From a checkpoint of a small contrastive audio-text model.
Model: 10.4M parameters, log mel input, encoder arch tdnn, encoder norm batchnorm, encoder activation hardswish, encoder widths [384], text encoder layers 10, text encoder norm layernorm, text encoder activation gelu.
Training: nadamw at rate 0.001, batches of 256.
Data: trained on melodies that start on their tonic, played by one synthesised instrument, 26041 training examples, 149.4 epochs.
Rows from block 5 of the audio encoder of a small contrastive audio-text model, named by matrix and row number. Each number is 128 + 24 x the weight over its row's rms, rounded and kept within 0 to 255. All counts start at 0. After the name is the row's rms in percent of the matrix's.
After each channel's rows are labels from the 100 clips, of 14848, where the channel reaches its highest value: "lies over" is the class under the peak. Only what is clearly more common there than usual is listed. The data: melodies that start on their tonic, played by one synthesised instrument. In brackets: how many of the 100.
# conv: pointwise conv (encoder.blocks.5.conv.weight, 384x384x1), inputs 0-127

conv.321 099 [112 119 108 125 137 103 134 110  97 117 154 113 157  57 129 109 139 134 129 127 129 120 109 171 105 157  98 151 151 102 136 147 110 128 122 146 132 151 101 104 124  84 133 143 149  34 126 130 160  92 117 132 144 100 120 141 111 120 103 110 140 127 130 112 133  96 110  98 128 134  99 133 177 120 138 102 106 146 133  94 139 131 126 136 134 133 118 121 155 133 215 120 117 124 104 135 105  93 147 133 124 145 130 138 152  88 150 106  85 113 100 116  82 131  78 106  83 131 141 183 120 125  33 107 142 123 100 154]
lies over: E5 (65); D#5 (31)

conv.267 100 [133  99 105 160 100 126  82 146  94 106 143 138 142 169 100 114 197 123 157 126 130 139 113 158  94 111 103 175 119  96 136 114 135 135 124 130 130 122 130 102  73  84  91 156 117  75 144 121 111 103 106 125 108 141 131 170 127 117 123 101  98 111 103 127 102 162  99 127 140 115 110 109 129  62 162 101  91 115  94 132 124 128 139  95 150 129 108 120 127 160  86 147 129  98 115  99 103 130 121 122 139 114 119 122 128 126 121 154  69 135 131 103  95 137  89  50 111 138 134 120 115 113  88  94 143 129 143 107]
lies over: C5 (96)

conv.127 103 [164 114 126 124 135 122 157 105 119 124 132 116  89  86 111 121 139 110 124 123 118 117 127 154  82 111 112 117 120 139 145 111 129 124 119 164 110 148 115  92 106 104 132 187  88  98 114 104 141 185 107 125 152 117  93 142 116  93 101 127 138 149 121 121 122 164 115 107 113 123 100 107 156 120 204 112 108  90  64 150 132 134 115 164 138 102  92 174 156 129 134 137 119 118 189 133 137 124 130 147 114 167  95 162 120 150 100 156 111 151 127  84 101 151 132 125 103 130  62 116 115 118 141  95 130  96 142 122]
lies over: F#4 (89)

conv.184 104 [129 151  81 127 141  45 133 103 103  99 112  89 103 146 109 157 119 101 122 108 141 146  85 125 138  97  75 102 100 154 136 112 145 112 142  84 116 123 117 138 127 131  66 109 152 139  79 119 138 125 137 120 126 121 128 123 151  82 125  79 134 116 106 127 112 142  99 128 129 194 133 140 117  98 105 116  93 149 135 110 107  98 123 108  95 122 110 151 124 186 119 114 108 117 123 114 101 149 119 103 134  91 101 109 103 134 102 138 113 101 145 111  86 130 105 119 120 141  81 143 124 130 110 117 104 113 108 111]
lies over: D4 (77)

conv.295 110 [123  91 128 114  84  24 113 107  98 121 139 120 131 139 113 115 125 120 121 102 124 115  92 150 141 124 131  38 137 143 131 110 137 115 123 130 129 128 122 133 166 120 131 121 115 127  59  96 125 139 135 134 119 108 154 116 146  74 170  44 151 154 117 147 115 122  95  85 124 132 151 118 132 117  97 133 126 146 132 128  82  53  98 130 105 141 126 145 114 164  89 131  87  74 119  79  56 120 117 114 153 102 141 115 116 136 144 141  72 106 149 112 102 139 143 110 130 120  88 121 129 115 124 128 166 146 126 117]
lies over: C3 (32); C#6 (25)

conv.230 105 [130 127  99 123 126 109 133 127 110 126 131  82  85 147  87 123 117 141 146 133 126 132 110 113 103 122  84 152 111 106 145 123 145 134 148  97 142 109 137 154 119 145 115 160 142  98  95 119 136 117 111 131 151 105 119 166 141  95  82 137 124 115 115 112 141 143 107 129 167 127 103 127 104 151 143 117 123  86  58 154  87 124 109 111  97 144 137  94 101 110  95 113 148 109 165 138 138 106 112 102  96 120 109 158 126 116 101 139  50 143 100 121 111 147 117 128  92 121 126 124 109 117 145  89 166 159 128  99]
lies over: A2 (45); A#2 (37)

conv.147 099 [125  95 125 119 125  86 120 128  94 118 181 107 190 113 149  96 144 122  88 139 102  81 111 148 128 139  71 123 123 127 135 143 113 115 133 157 138 100 138 113 134 107 131 114 111 116 122 122 148  21 118  95 155 105 108 154  70 128  76 153 148 109 101 102 144 141 130 120 116  99 137  75 137 133 116 107 138 132 120 164 108 137 129 120 116 107 136  68 133  95 161 142 136 107 101 112 107 127 115 121 119 112 179 127  98  97 135 119  89 119 126 135 108 133  84 115 109  78 114 170 116 105  78 139 145 150 138 180]
lies over: E5 (63)

conv.102 098 [124 125  77 170 111 120  82 165 103 132 154 127 106 120 141 114  79 129 125 131 112 154 143 121 148 152  85 161 119 127 112 120 122 118 108 107 118 123  81 122 119  82 122 162 128 113 141 107 126 111 118 110 148  84 125 149 107 126 135 139 108 128 112 109 131 176  64 146 125 151  87 126 127  50 161 122  87  82 132 120 132 139 127 164 113 121 122 131 130 132 167 126 159 123 118 172 118 120 144 139  96 124 125 112 131 127 155 154 121 132 122  60  97 138  86 112  64 138 151 154 106 139  70 111 119 139 114 151]
lies over: D#5 (75)

conv.35 102 [130 143 104 114 146  63 112 113  84 150 139 115 130 119 116 120  92 134 115  88 125 140  98 128 164  76 123 108 124 165 166 112 127 130 133 105 112 129 120 143 143 123  88 122 122 120  98 113  84 126 143 137 140 117 121 115 133 102 144  45 166 134 111 112 129 139 127 124 151 173  91 133 121 116 105 121  99 158 132 126 113  76 109 120 116 156 114 157 114 166 120  98 128 104 119 120  89 139 124  79 115 136 100 120 106 105  53  68 100 108 147 145  73 131 132  70 129 105 115 107 113 132 101 131 130 112 108  92]
lies over: D4 (81)

conv.90 097 [160 127  54 105 103  73 114  89  98 150 100 109 131 126 121  97 173 125 121 124 150 155 130 141 137 143 132 110 113 178 132 125 106 121 122  91 125 118 139 161 119 128  88 124 135 113 109 157 120 130  95  99  90 108  80 125 112  88 148  99 127 104 119 101 113 106 143 156 140 137 134 137  79  98 106  90 133  98 137 136 101 111 100 136 151 149 107 125 117 155 107 138 143 137 162 116 118 129 123 127 129 141  91  93  93 154  97 118  91 115 114  43 106 121 145 102  80  92 112  86  92  83 126  78 149 130 147 120]
lies over: C5 (95)

conv.328 093 [127 107  97 121 119 119 136  99  99 120 113  97 134  86  98 115 156 113 123  92 159 104 134 118 135  95 160 128 123 145 110  55  96 100 116 133 158 145 138 110 109 122 114 150 123 127 108 119  97  61 139 127 126 110 157 156  96  94 119 139 148 129 101  85 130 130 121 105 129 130  82 129  70 122 105 107 123 134 132 103 118 130  55 173 123 140 116 137 105 125  98 101 126  91  97 149 102 123 114 103 130 127 143 131  95 138 127 136 108  86 147  46 106 122 110 112 117 138 138 101 134 150 121 101 152 133 138  92]
lies over: C#3 (45); G#5 (39)

conv.140 104 [130 133 116  75  41  88 112  62 146 126 119 117 118 130 144 111 114 123 120 116 123 146 133 111 131 157  95 102 153  96 115 101 134 123 132 112 124 140 140 150 109 142 140 129 122 124  90 151  95 137 120 117 141 130 145 106 135 174 150  85 101 126 123 114 157 112 122 174 128 110 117 147 110 124 127 173 114 122 105 131 174 124 134 155 126 118 121 105 128 100 117 109 145 148 140 118  88  72 137  96  81 136 148 145 135 120 150 123  60 120 131 125 106 144 118 102 101 125  61  93 155 132 122 139 122 115 119 110]
lies over: G#3 (96)

conv.369 098 [108 135 117 138 113 105  91 136 112 114 136 138 124 172  99 129 215 100 142 149 138 124  97 146 111 162 125 109 127 131 115 100 147 132 121 128 112 119 112 121  96  88 117 107 122 130 124 166 132 128 133 122  96 136 157 130 153 124 148  99 101 141  95 158 125 142  50  97 118 105 184 137 128  61 128 127 125 109 145 168 108 130 115 136 145 138 105 126  79 138 112 149  91 106 129 122  97 127 152 127 161 102 126 129 124 171 133 137 122 111 117  77 123 118 106  82 146 138 104 105 122 125  85  98 109 145 146 150]
lies over: C4 (80)

conv.134 099 [ 81 151 117 130  95 121 134 128 142 139 120  91  97 128  63 142 127 105 127  89 136  90 112 109 130 127 132 143 134 101 121 106 140 134 105 108 104 180 106 133 107 114 159 148 142 137 125  70 158 119 148 139 141 125 178 108 116  98 127 106 127 147 115 160  90 144  95  71 109 140 144 122 149 123 122 102 112 119 155 144 146 137 119 113 148 139 119 154 144  89 105 114 134 107  80 100  89 129 155 122 158  93 129 143  89 121 132 138 150  90  86 146 162 140 125 140 164 131 113 109 145 161 169 101 144 139 158 114]
lies over: C#3 (56); C3 (35)

conv.141 104 [103 131 112 127 141  64 133  87 125 124 123 113 129 158 113 147 120 114 134 132  92 190 122 126 161 118 143  73 111 180 156 139 175 111 134  89 119 115 126 137 126 141 129 118 126 145  92 136 105 118 100 113 101 126 125 123 142 111 111 112 127 128 120  79  81 105 139 118 160 172 108 146 117 136 150 114 134 134 127 165  92  84 125 116 118 134 101 147 107 156 141 111 112 144 131 111 132 139 118 126 142 115  95  77 154 148  88 140 112 123 152  44  87 105  90  86 145 114  93 125 111 112 104 122 113  93 149 138]
lies over: D4 (65)

conv.301 101 [ 98  73  92 121 131  87 124 131 157 116 134  97 129  96 126 123 143 131 115 130 111 135 130  74 156 142 103 112  96 145 164 140 163 116 109  83  91 126 163 142 140 111 164  93 105 142  99 123 125 141 114 107 126 104 123 125 170 134 103 133 160 124 133 137 116 117 148  98 150 145 148 115 147 132 102 129 154 114 138 176  68  91 122 140 136 125 117 119 135  85 146 126 100 125 127 137 115 149 135 110 137 123 104 103 128 154 118 125  98 118 134 105  78  94 134  98  58 135  99 143  95 122  82 148  97 147 164 125]
lies over: C4 (62); B3 (33)

conv.247 098 [137 127 127 140 110  91  87  93 132 119 122 141  70  62 135 123 105  98 115 135 137 142 123  85 110 207 116 104 143 143 129 125 119  88  93 113 151 122 122 131 127 101  99  72 124 106 113 140 124 186 132 114 136 144  98 121 137 122 145 109 106 108 133 100 137  92 149 144 109 144 155 108 157 103 102 141 120  87 149 143 162 140 132 156 108 103 123 119 172 126 172  52 131 110 122 154 113 126 134 132 107 123 111 120 136 129 148 134 151 127 144  62 137 108  91 140  65 143 153 145 146 117 104 134 154 139 102 129]
lies over: D#5 (90)

conv.185 108 [ 81 146  71  99 136  84 122  88  94 145 105 134 113 126 112 104 122  82 115 146 163 118 139 131 152 101 112  57  98 127 106 139 111 140 116 119 129 141  64 101 150 132 142 100 138 181 101 107  92 136 140 130 124 124 138  33 129 118 128 148 144 152 147 109  86 130 122  92 105 127 141 123 135 136  97 126 101 142 135 138 129 114 132 155 117  57 123 132 128 145 102 157 115 123  97 142 144 137 128 143 135  99 134  94  80 117 131 148 118 126 119 131 119 110 132 133 152 143  78 150 120 162 136 123  55 129 155 115]
lies over: A2 (28)

conv.49 093 [122 110 129 133 128 139 126 128 151 126 114 133 143 140 113 162 125 118 128  42 146 130 101 104 132  95 118 108 103 130 139  94 128 155  85 127 104 168  95 155 128 123  81 103 102 126 122  70 100 115 127 132  87 116 141 105 124  99 123 129 144 142 108 116  49 146 115  63 111 121 125 137 143 139 102  95 166 110 119 132 109 118 135  99 130 122 113 150 133 120 127 123 100 114  77  76 100 149 102 108 153  79 151  63  91 121 143 134 133  96 140 131 132  94 126  98 171 103 106 153 128 145 145 143 130 111 179 116]
lies over: C#3 (94)

conv.331 107 [101 143 130  83  79  92 126  88 139 133 141  83 127 118 123 139 110 129 115 129  69 139 154 130 133 134 110  47 112 138 141  86 172  99 162 156 129 134 128 152 116 140 149 129 107 127  64 157 126 133 116  97 163 100 167 109 122 168 119 120 127 127 127 116 141 119 141 101 128 115 132 143 124 142 118 151 140 141  95 160 145 105 114 151 113 147  98 107 128  89 132  78 138 108 142 132 102  78 101  72 128 146 141 171 159 107 133 130  85 110 123 109  64 162 121 100 103 157  73 116 134 165 123 148 116 137 140 113]
lies over: G#3 (67)

conv.355 098 [ 60 122 121 114 138 127 138 112 131 126 115  98 157 142 117 111 161 128 129 146 157 135  89 111  90 132 115 136 125 104 160  61 129 124 124 148 135 150 130 138 102 130 162 118 102 181 146 130  94  85 151 129 109 136 143 101 117  48 156 120 132 143 180 122 151  91 155  99 151 143 109 145 120 125 120 136  96 115 180 150 135 133  19 142 137 131 124 146 135 116 147 149 139 141 131 108 135 107 126 135 159 125 128 138  97 133 129 141 139 136 143 130 139 121 122 129 175 152 138 118 178 155 146 142 129  84 144 133]
lies over: C#3 (42); G#3 (36)

conv.319 097 [ 97 134 131 135 106 132 128 126 135 156 128 130 140 128 109 134 100 149 128 112 149 122 131 138  69 141 115 117 134 128 147 141 111 139  94 142 150  15 149 145 113 143 142 145 142 137 123 106 113 162 151 125 125 125  99 121 136 115 125 100 149 139 139 118 135 121 126 130 137 121 131 160 130 144 124 151 130 136 112 148 136 144 131 123 136 142 119 109 130 112 126 137 121 137 123 119 123 124 148 126 151 148  98 156 131 136  95  54 123 116 152 156 135 130 116 140  94 133 117 113 133 136 113 136  58  89 128  86]
lies over: G#3 (93)

conv.326 100 [114  82 137  98 121 142  86  88 162 172 150 138 130 166 109 146 143 164 117 117  75 159 109 135 139 127 139 103 117 140 142 120 129 114 158 135 134 134  90 136 120 149  76 129 124 114 131  90 146 139 112 140 108 137 133 144 137  36 105 112 120 180 137 138 109 139 117 151 136 142  96 121 113 102 115 119 149 119 150 164 112  80  97  98 139 127 152 127 145 148 116 102 138 119 126 101 120 128 107 146 110 118 106 102  91 165 129 142 126 137 137 152 126 124 146 139 137 113 146  93 116 145 131 109 194 138 143 101]
lies over: C#3 (55); C3 (32)

conv.315 100 [120 116 139  89 123 128 111 102 185 129 123 100 135 148 100 117 140 139 133 109  86 155  92  97 102 163 103 126  94 107  93 149 143 122 106 115 123 205 101 138 115 121  63 117 112 132 119 119 121 104 133 145 130 120 161 148 115  50 126 142 119 114 112 112 116 134 143  92 129 132 133 115 142 128 107 130 143 122 145 170 139  88 117 119 138 105 145  87 168 121 152  98 123 130 115  72 104 113 129 122 110  86 134 115 117 118 166 167 135 111 103 106 151 105 172 167 116 153 143 121 176 160 120 146 148 134 172 121]
lies over: C3 (65); C#3 (34)

conv.262 098 [121  95 125 130 121 138  80 122  81 140 121 149 146 138 136 117 161 123 122 148 125 161 126 129 143  75 141 128 158 147 142 137 107 136 139 166 137 126 144 131 128 139 128 136 130 124 129 155  67 125 100 147 101 146 106 131 121  85 127 114 160 136 135 132 128  68 146 149 159  92  78 140  39 169 133 135  96 128  99  99 125 106 137 146 121 121 110 128 114 109 137  91 117 136 138 112 163 155 148 119 120 159 102 100 127  68 112  89 126 124 152 116 116 118 119  93 165  66 164 104 164 108 105 152 148 122 100 122]
lies over: D4 (64); D6 (35)

conv.266 094 [127 109 100 122 100 135 154  99 126  47 106 118 138 150  92 118 137 145 123  97 148 131 116 142 160 136  99 120 155 143 135  87 111  80 115 126 118 127 100 131 129 151  95 126 133 133 123 146 135 109 144 109 139  89 106  95  88 121 142 111 145 127  82  87 116 126 115 125 127 142 106 172 117 119  97 130 156 139 130 134 136 130  91 125 125 141 118 151 101 127 104 128 138 140 111 109 129 116 103 110  97  96 108 105  78 167 126 142 126  86 180  40 107  88 110 107 130 153 128 123 139 106 139  62 103 105 147 110]
lies over: G#3 (87)

conv.197 104 [128 140 124 134 115 115 150 100 135 114 125 143 117 111 101 136 142 123 100 109 146  72  80 108 153 144 142 104 123 114 131 106 126  98 112 137 112 135 118 121 122 119 158 151 138 156 120 125 198 106 114  96 164  94 164 144  85 132 101 129 143 139 105 161 146 139  61  84 123 131 139 122 148 125 144 133 131 142 134 138 144 113 117 124 141 155 113 132 117  77 126 137 136 127  80 124 116  89 121 169 143 133 163 143 106 123 135 119 158 152  85 139 148 140 148 145 133 100 102 117 130 137 145  56 109 148 106 167]
lies over: E4 (64)

conv.159 099 [150 162 105 127 123 121 166 123 123 129 108 137 101 140  97 175 126 106 143 124 142 123 130 124  86  80 163 132 130 121  86 128 172 122 118 118  81 155 107 145 106 125 129 117 166  93 120  98 150 152 134 125 134 129 166 129 127 127 133 125  98 126 134 166  96 118 100  82 125  91 123 138 105 144 110 103 115 128  74 141 128 129 135 139 123 162 118 148  84  97  77  93 109 104 125  99 131 131 156 107 130  92 144 144 113 126 155 145 108 148 114 126 139 129 154 134 164 131  85  99 122 156 165 111  91 100 129 123]
lies over: E4 (95)

conv.117 101 [130 150 110 130 130 124 138 140 105 130 167  94 145 110 113 122 139 136 118 111 130 116  89 108 122 138  71 150 132 116 137 110 135 103 110 125  95  95 128 150 114 126 133 110 128 143 112 126 162 110 114  93 128 108 113 127 164 155 136 112 144 122 100 125 103 139 137 134 146 127 173 117 136 119 119  94 123 120 106 161 101 154 105 142 111 168 112  90 116 115 160 123 103 128 136 126 101 126 151 123 125 133  98 131 112 139  97  83 112 101  99 119 106  93 103 103  80 129 139 150 100 126  86 122  88 146 145 135]
lies over: C4 (59); B3 (38)

conv.222 098 [173 141  89 133  90 133 124 104 123 155  98 133 106 127 150 107 150 113 133 139 139  88 143 159 126 164 109 102 162 126 113 161 103 112 145 134 145 139 148 128 149 137 125 143 132 105 126 108 105 146 113 128 106  96  85 126 150 123 108 139  80 129 128  96 108  88 121 192 105  96  87 164 127 129 114 133 140 144 127 129 138 146 145 131 136 133 133 126 141 140 114 125  95 127 174 135 117 158 139 103  83 131  94 112 104 112 108 129 108 118 165  28 113  85 138 102 148 133 121  84 127 104 100 115 144 110 130 103]
lies over: F#4 (64)

conv.356 097 [106 138  76 147 133 115 132 116 103  68 125 110  94 121  94 115 113 162 124 125 141 194 104 127 145 142  80 114 141 125 133 112 134 122 115 115 129 139  92  94 111 120 131 142 106 142 101 103 135 100 115 112  99  91 105 163 130 104 112 128 130 137 120  71  97 148 146 120 153 164  91 127 118 124 129  91  86 103 118 133 137 108 122 144 137 118  92 146 128 142 176 115 142 153 108 125 140 124 119 124 113 139  76 113 132 142 128 159 109 118 115   0 105 115 113 124 100 126 108 148 127 111  71  71  76 130 119 129]
lies over: D#5 (90)

conv.121 102 [ 92 138 113 115 145 125 137 110  86 160 138 127 135 130 113 135 159 121 132  99 118 177 106 103 160  61 145 124 130 142 152 129 147 102 136 113 121  97 119 120 126 139 131 139 140 147 126 120 115 115 107 132 107 103  78 110  96 118  90 118 142  96 143 120  98 123 168 153 174 164  84 142 114 142 155 108 115 136 112 141 146 115 138 123 106 136 130 147 131 128 133 129 146 174 109 135 137 162 138 116 100 136 108 112  95 121 100 111 128 136 174 163 114 140  96  41 140 110 137 127 120 120 128  74 131  87 114 110]
lies over: D4 (85)

conv.182 093 [133  81 122 117 115 111  97  92 121 134 147 134 131 158 112 115 121 132 123 106 135 129 117 134 151 149 171 119 153 114 131 144 132 143 151 146 113 207  92  97 123 108 123 134 136  93 117  96 149 152 115 134 145 125 158 127 115  85 116 134 108 143 134 133 110 145  92 139 122 115 125  74 151 118 152 137 116  95 128 120 134 124 122 103 132 102 136 236 121 115 118  94 161  87 138  76 128 123 116 137 126 126 131 128 122  96 143 146 153 131 112 116 177 142 116 140 181 150 134 107 129 119 123 101 173 155 118 138]
lies over: C3 (91)

conv.186 106 [158 151 111  80 141  90 135  38  97 153 136 112  99 111 147 126 112 119 128 125 102 123 166 145 107  97 117  73 135 138 126 112 141 140 144 115  76 129 126 137 133 140 134 125  96  87  55 120 105 160 100 130 152  98  84 124 132 172 148 121 100 114 117  96 149 123 134 134 122 119 119 157 124 109 105 152 103 127  72 150 139 118 113 130 109 142 105 135 113 143 139  93  93 113 173 133 132 121 116  77  97 146 108 154 122  94  86  83 111 126 105 109 107 133 133  94 105 130  80  98 109 163 119 130 134  99 120  61]
lies over: F#4 (78)

conv.297 103 [182 129 104  50 137  92 116  53 132 131 109 144 110 118 131 136 117 132 117 115 117  89 159 131 101 116 131  80 113 117 107 136 145 128 139 130  97 134 124 131 124 125 133 132 130 101  63 113 122 188 101 107 144 114  83 153 134 154 142 127  93 144 122 110 117 124 133 117 101 101 103 148 113 116 128 148 135 124  72 141 168 125 134 137 115 137 111 120 126 131  86 123 105 121 147 129 118 147 107 103 116 146 129 141 110 125  95 121 117 150 104 130  88 134 150 122  96 133  75  87 134 151  93 119 104 110 122 127]
lies over: F#4 (55); F#3 (28)

conv.337 106 [140  92 126 110 126  66 138 117 114 118 155 131 161 119 141 149 128 129  73 119 120  88 121 135 146 117 126 108 121 115 107 120 136 117  99 126 127 126 154  86 108 102 146 103  99 124 134 103 179 114 121  60 133 114 124 131 101 118 114 115 147 147 108 135 144 133 132 114 120 116 126 103 137 109 109 100 123 128 138 147 127 124 139 125 118 134 149 128  93  87 124 149 112 102  86 130 128 153 126 140 147  74 186 114  96 146 148 128 138 143 134 148 126 131 124 117 109 108 112 152 138 132 147 115 103 118 135 176]
lies over: E5 (51); E6 (28)

conv.308 109 [151  96  65 107 101  64 114 111  74  77 135 118 133 113 107 119 138 105  86 120 150 110 134 113 176 133 133 140 161 153 121  91 116 110 104  85 107 136 139 122 143 112 121  81  48  94 121 141 128 122 110 113 114 110 120 152 114 112 137 128 127  99  99 119 132 113  99  99 142 133 140 109 131  97  61 114 117  97  99 114  85  71 106 140  80 160  80 151 111 140 127 129  96 121 143  99 104 116 104 120 121 100 157 103 107 121 141 115 119 109 143 103 117 123  97  99  98  97 184 145 112 109 118  86 139 137 137 132]
lies over: C4 (26)

conv.183 095 [ 90 109  81 146  94 132 138 133 120  91  94 142 124 131  93 118 149 133 162 111 119 123 123 147  99 120 124 123 110 146  99  74 114 114 110 123 138  76  79 159 125 154 105 150 124 133 132 132 138 111 136 132  86 115 144  84 111  92 141 133 113 118 106 102  54 158  69  78  89 120 148 141  91 125 141  94 134 118 141 111 110 146 101 132 111 100 107 124 104 132  98 154 102 128 116 140 136 136 117 122 126  73  84  81  79 106  65 134 119  93 140  56  87 115 123 112 130 115 114 124 103 108 122  64 116 160 170 110]
lies over: C5 (74)

conv.139 104 [115 110 114 117 121  72 114 114  95  83 148 138 156 114  91 107 133 160 100 150 106 140 106 152  97 152 102  62  92 136 107 113 151  93 132 147 111 111  86 117 114  99 117 121 116 122  85 166 161 117 101 111 125 118 120 123 100 132 124 140 162  88  96  99 102 144  96 118 127  83 159 105  98  84 114 109 122 135 109 138  95 161 128 153 136 137  83  90  96 154 146 123 115  79 137 103 127 133  92 105 137 129 113 134 134 131  72 115  81 135 125  87 123  94 108 115 102 127  79 109 118 110 104  87 106 167 146 171]
lies over: C5 (61)

conv.279 104 [125 102 128 132 107  67 155  95 108 110 139 129 129 158 116 144 121 108  90 150 126 137 111 139 150 148 160 108 122 169 117 108 154 114 120 120 114 146 127 107 102 121 136  70 112 124 120 125 191 107  93 104 133 107 152 124 120 118 121 111 104 135  91 154 134 125  58  99 113 136 138  98 149 110 141 126 111  96 141 146 116 120 118 125 140 135 104 150  63 121 125 130  97 116 122 121 147 115 127 144 157  88 162 109 121 136 144 146 141 132 101 123 133 111 118 128 143 121 101 134 138 133 151  80 119 131 136 194]
lies over: E4 (81)

conv.120 096 [122 131 137 119 110 135 115 127 147 140 118 134 159 145 110 157 132 152 133  72 117 164 115 102 166  88 127 110 139 153 155 133 123 131 109 100 132  99 117 150 130 146 116 104 103 136 140  92  93  85 107 134  74 119  80 136 133 123 102 128 142 119 128  83  94 131 159 160 172 141 104 147 137 143 116  87 162 110 110 146 107 116 147  89 100 119 133 128 142 114 133 128 116 154 112 127 147 161 119 110 136  96 106  79 110 141  78  86 122 123 156 162 104 104 124  82 123  76 109 135  96 109 103 131 102 149 162 102]
lies over: D4 (92)

conv.22 101 [115 105  75 134 122 117  98 120 110 156 127 166 135  77 127 157 169 118 153  97 119  69 111 122 154 155 209 109 118 128  97 138 128 136  95 143 140 137 128 107 152  99 134 107 118 103 130 151 158 118 128 128 131 133 128 164 141 113 122 128 126 110  83 126 106 129  42 108 115 126 151 129 152  90 120 121 133 119 105 139 145 101 128 110 104 158 115 150  89 127 111 158  76 115 111 115 102 107 137 122 137  89 136 116 128 157 152 114 130 107 135 128 103 130 137  73  92 130 130 145 147 138  68  86  88 139 127 133]
lies over: C4 (84)

conv.7 104 [ 98 157 134 115 169 122 117  87  98 155 138 162 114 137 115  87 133 105 145 159 157 119 133 135 162 118 110  19  82 104 148 132 122 142 129 118 104 144  99 101 139 134 147  90 149 172 100 100 105 137 145 136  96 120 120  26 132 112 126 172 138 159 137  89 108 124 128 109 121 132 150 124 139 119  68 117  77 123 121 139 128 111 125 126 112  37 157 150 132 135 120 142 110 117  96 162 135 121  96 141 131  81 141  90 104 145 140 139 134 111 127 145 147 110 126 125 159 147  68 124 112 151 133 137  76 123 140 120]
lies over: G#3 (94)

conv.314 109 [136 129  94  94 117  91 153  91  90 156 152 129 105 133 110 135 109  99 139  91  85 134 139 118 147 113 193 113 100 133 120 135 143 134 124 170 151 139 128 131 137 122 114 141 155  77 111 119 132 136 116  96 153 121 115 152 110 153 121 109 125 109  97 131 143 107 116 147 141 106 102 158 122 120 130 118 130 154  62 112 102 108 123 124 101 171 160 124 125 117 143 105 148  83 114 135  91 133 116 119  84 132 132 139 132 113 144 128  49 125 113 126  88 143 122 128  87 138 115 127 105 141 127 121 151 161 122 129]
lies over: E4 (42); D3 (28)

conv.37 090 [117 139  93 131  90 143 130 114 108 133 109 126 142 124 135  75 155 181 136 115 100 122 128 135 111 112  93 177 115 129 154 126 106 151 104 134  97 147 137 157 126 102 112 141 111 116 142 117  77  79 101 138  83  89  93 158 130  91 142 128 128 114 109 100 101 132 133 141 160 134  83 134  99 104 128 110  96 134 133 124 135 143 104  89 139 145 127 147 111 151 117  95 110 112 126 133 103 115 127 111 106 122 105  83 123 100  96 111 119 117 108  49 119 116 159 105 125  72 132 129 120 113 102 118 155 142 144  86]
lies over: C5 (80)

conv.175 102 [100 133 101 116 148  89  86 133 155 125 139 107 127  92 116 110 134  96 110 139 133  76 119  75 115 166 116 102 140 161 142 110 128 113  92  90 135 117 143 135 139 114 137  83 121 152 116 118 116 123 156 115 145 120 135 140 151 131 116 122 170 108 116 137 140 120  76  82 121 144 169  95 153 100  75 145 148 124 124 160 114 121 123 140 127 138 115 123 138 106 114 150 111  98 130 124  69  98 116 111 125 126 143 131 120 148 116  80 119  98 102 119 119 104 161 140  59 108 123 115 135 111  74 135  78 138 138 138]
lies over: C4 (54); C#4 (44)

conv.374 107 [143 115  83  91  93 119 139 112 147 108 137 139 117 116  57 138 141 133 133 117 119 135  90 117 105 149 107 139  84 118 128 128 161 127 117  79  95 128 115 140 129 126  95 102 109  79  88 127 129 121 109 133 137 117 125 200 138 103 103 124 126 104 114 112 103 124 132 112 144 122 136 116 144  96  87  99 139 134  40 146 138  67 113 114  89 167 102  98 133 137 109 119  88 107 144  92 125 134  72  79 110  91 120 112 125 134 112 135  46  99 107 109 126 100 155 106  55 133 146 116 121 130 135  72 148 141 146 135]
lies over: A2 (34)